Weights of a small CTC image transcriber.
Model: 64-pixel images, arch xception, norm groupnorm, activation relu, depths [3, 6, 6], widths [128, 256, 512].
Training: muon at rate 0.0039, batches of 64.
Data: 90422 training examples, 4.5 epochs.
Rows from block 9, named by matrix and row number. Rows with one number belong to one channel. Each number is 50 + 10 x the weight over its row's rms, rounded and kept within 0 to 99. All counts start at 0. After the name is the row's rms in percent of the matrix's.
# convs1: first pointwise conv (model.blocks.9.convs.1.weight, 512x256x1x1), inputs 0-85
# convs3: second pointwise conv (model.blocks.9.convs.3.weight, 512x512x1x1, transposed), outputs 0-73
convs1.483 084:72 24 55 40 32 51 53 51 50 57 35 57 50 53 47 67 45 39 52 45 61 58 49 37 32 39 66 53 55 65 62 32 40 45 50 43 39 49 54 57 40 52 39 48 66 57 60 57 50 60 54 48 45 57 64 62 32 54 59 50 39 31 46 28 68 50 40 50 35 53 35 58 65 48 63 55 61 39 68 39 64 53 43 36 59 48
convs1.484 044:44 54 33 39 52 48 47 37 60 48 53 47 41 44 54 43 70 43 45 49 45 54 44 52 57 51 47 42 43 54 65 23 57 59 46 59 30 44 66 48 65 51 44 65 58 57 54 59 40 75 49 31 36 50 48 40 45 43 59 47 45 54 39 58 37 45 46 61 59 61 44 60 50 55 37 58 40 63 42 42 57 43 47 62 44 49
convs1.485 082:53 47 54 35 38 44 51 51 61 57 50 45 48 54 40 38 47 45 73 54 42 48 49 43 46 42 48 54 33 38 56 39 54 43 40 54 48 53 57 55 69 55 56 49 60 47 60 23 41 49 64 48 59 52 33 54 42 61 41 55 38 49 41 68 51 38 35 37 53 34 38 38 59 34 66 60 43 46 60 39 44 60 32 51 59 51
convs1.486 063:44 56 41 57 46 34 68 51 41 60 62 61 57 54 60 50 38 46 53 47 36 54 50 62 58 70 42 52 51 53 56 45 46 45 68 46 32 40 47 65 47 52 72 56 50 41 50 53 53 40 56 54 60 47 58 29 47 46 45 57 68 59 67 55 67 63 49 68 55 60 55 52 56 52 58 40 45 32 41 49 46 59 51 44 58 30
convs1.487 061:64 44 46 32 55 56 44 46 44 46 52 49 38 45 57 32 44 62 47 47 45 42 33 63 38 48 51 52 35 51 43 48 55 46 54 55 55 58 70 60 55 49 42 38 55 42 47 43 38 54 55 41 61 60 60 46 37 56 57 54 68 59 81 61 37 52 42 46 63 64 55 65 38 46 58 50 65 51 51 25 46 43 37 44 59 45
convs1.488 116:55 40 40 47 47 44 60 53 49 58 56 51 43 53 65 36 61 54 60 53 47 46 61 48 72 43 55 54 46 57 48 41 45 29 44 51 58 56 43 54 53 51 64 52 59 46 47 60 35 65 58 51 46 62 44 58 57 43 49 60 19 49 61 60 34 44 59 41 45 53 64 64 40 60 51 55 48 50 50 52 58 40 52 28 74 54
convs1.489 119:61 36 50 48 49 35 47 46 76 28 51 54 44 49 46 54 64 54 53 61 39 60 53 48 36 48 55 42 46 40 48 53 53 26 42 50 61 59 67 44 50 41 39 35 46 33 52 33 56 29 58 58 42 34 64 54 50 40 51 78 43 28 39 58 57 52 33 64 46 43 51 49 42 48 34 44 60 56 57 47 43 65 55 45 21 32
convs1.490 084:76 41 49 35 53 45 46 44 51 56 48 60 49 50 54 57 49 60 48 56 38 55 49 52 59 52 67 56 49 41 47 65 48 45 48 54 48 66 36 52 59 48 53 42 57 52 59 59 48 53 57 54 70 55 40 45 40 46 49 53 65 45 49 50 48 54 44 46 39 46 44 63 42 33 42 44 72 41 35 48 47 56 61 39 36 71
convs1.491 055:52 49 46 46 53 35 46 68 51 64 42 51 64 44 58 48 29 46 50 48 45 39 47 55 30 70 54 45 64 64 37 48 22 79 48 40 55 31 50 56 58 64 43 33 58 26 48 47 34 41 46 47 56 63 47 53 35 52 53 48 45 71 50 43 58 52 61 63 46 54 58 60 44 49 59 50 57 52 53 50 49 42 54 52 24 63
convs3.483 099:43 39 56 61 45 51 62 42 44 38 51 63 41 52 40 52 37 44 52 61 50 48 36 45 62 55 38 36 62 54 52 37 60 68 57 57 44 54 43 57 60 51 66 48 59 54 64 75 44 32 65 42 70 64 55 35 52 45 39 57 59 59 33 60 46 58 41 32 49 50 45 61 30 44
convs3.484 054:46 62 50 51 52 55 69 47 45 51 40 47 54 36 53 60 27 46 46 57 47 51 39 52 50 33 53 40 39 58 58 56 43 46 53 61 55 47 46 51 46 40 38 53 62 61 58 67 47 44 46 42 45 56 58 48 38 43 49 52 60 47 53 40 67 54 60 58 69 46 48 61 37 33
convs3.485 094:50 57 42 42 43 56 63 47 57 39 60 46 57 42 36 43 50 26 52 58 54 34 45 57 39 42 48 30 59 43 59 45 52 59 67 52 53 40 60 48 20 53 24 55 60 48 18 52 48 42 60 64 57 41 73 50 46 60 35 39 42 52 42 64 51 53 58 54 41 53 37 48 10 51
convs3.486 074:47 37 58 35 57 65 55 69 42 59 41 63 41 47 44 52 49 47 56 40 50 45 67 62 48 58 30 50 54 46 56 59 54 72 37 65 42 47 48 42 57 51 58 30 44 55 51 39 45 57 51 52 40 66 48 61 61 58 58 49 35 50 76 49 52 62 49 61 48 44 56 48 46 53
convs3.487 073:40 68 51 45 44 52 51 39 57 41 47 53 55 45 45 47 53 51 63 51 54 49 40 63 36 54 46 51 53 37 45 49 40 45 45 44 55 34 35 58 36 24 59 41 54 62 46 43 54 45 51 60 56 52 42 45 38 51 48 50 55 55 60 56 37 50 42 57 40 50 49 58 46 53
convs3.488 113:56 52 56 54 59 52 51 55 44 53 45 63 44 50 69 54 56 43 39 48 60 34 53 32 53 40 42 54 57 51 68 47 14 57 45 44 56 77 68 47 48 45 38 38 56 40 47 48 52 74 34 45 66 58 37 63 43 49 58 58 51 46 48 57 61 52 43 56 40 46 55 54 52 31
convs3.489 105:34 43 66 59 30 49 34 55 54 51 41 54 54 46 43 58 62 48 32 51 55 39 55 69 44 48 65 26 59 81 42 57 50 43 50 51 58 54 62 38 51 44 53 45 65 44 56 58 56 58 57 55 38 22 39 54 43 45 52 44 46 58 54 57 41 47 52 40 58 54 53 48 53 41
convs3.490 096:45 76 41 51 44 49 36 50 70 60 59 48 53 71 50 40 51 44 50 54 46 51 56 70 33 58 52 47 54 37 64 52 42 47 52 37 53 48 53 53 50 40 58 50 43 51 59 41 62 50 40 57 53 67 71 49 44 47 55 35 68 38 64 65 52 52 42 46 47 56 35 52 42 57
convs3.491 067:49 49 61 60 54 44 51 66 72 42 51 33 51 54 35 51 40 62 60 58 40 54 52 53 40 53 56 38 59 59 50 61 55 63 39 46 53 53 45 51 50 32 53 39 50 65 45 48 50 44 62 49 56 50 66 48 62 56 41 41 56 53 47 64 41 53 64 67 42 55 57 51 45 42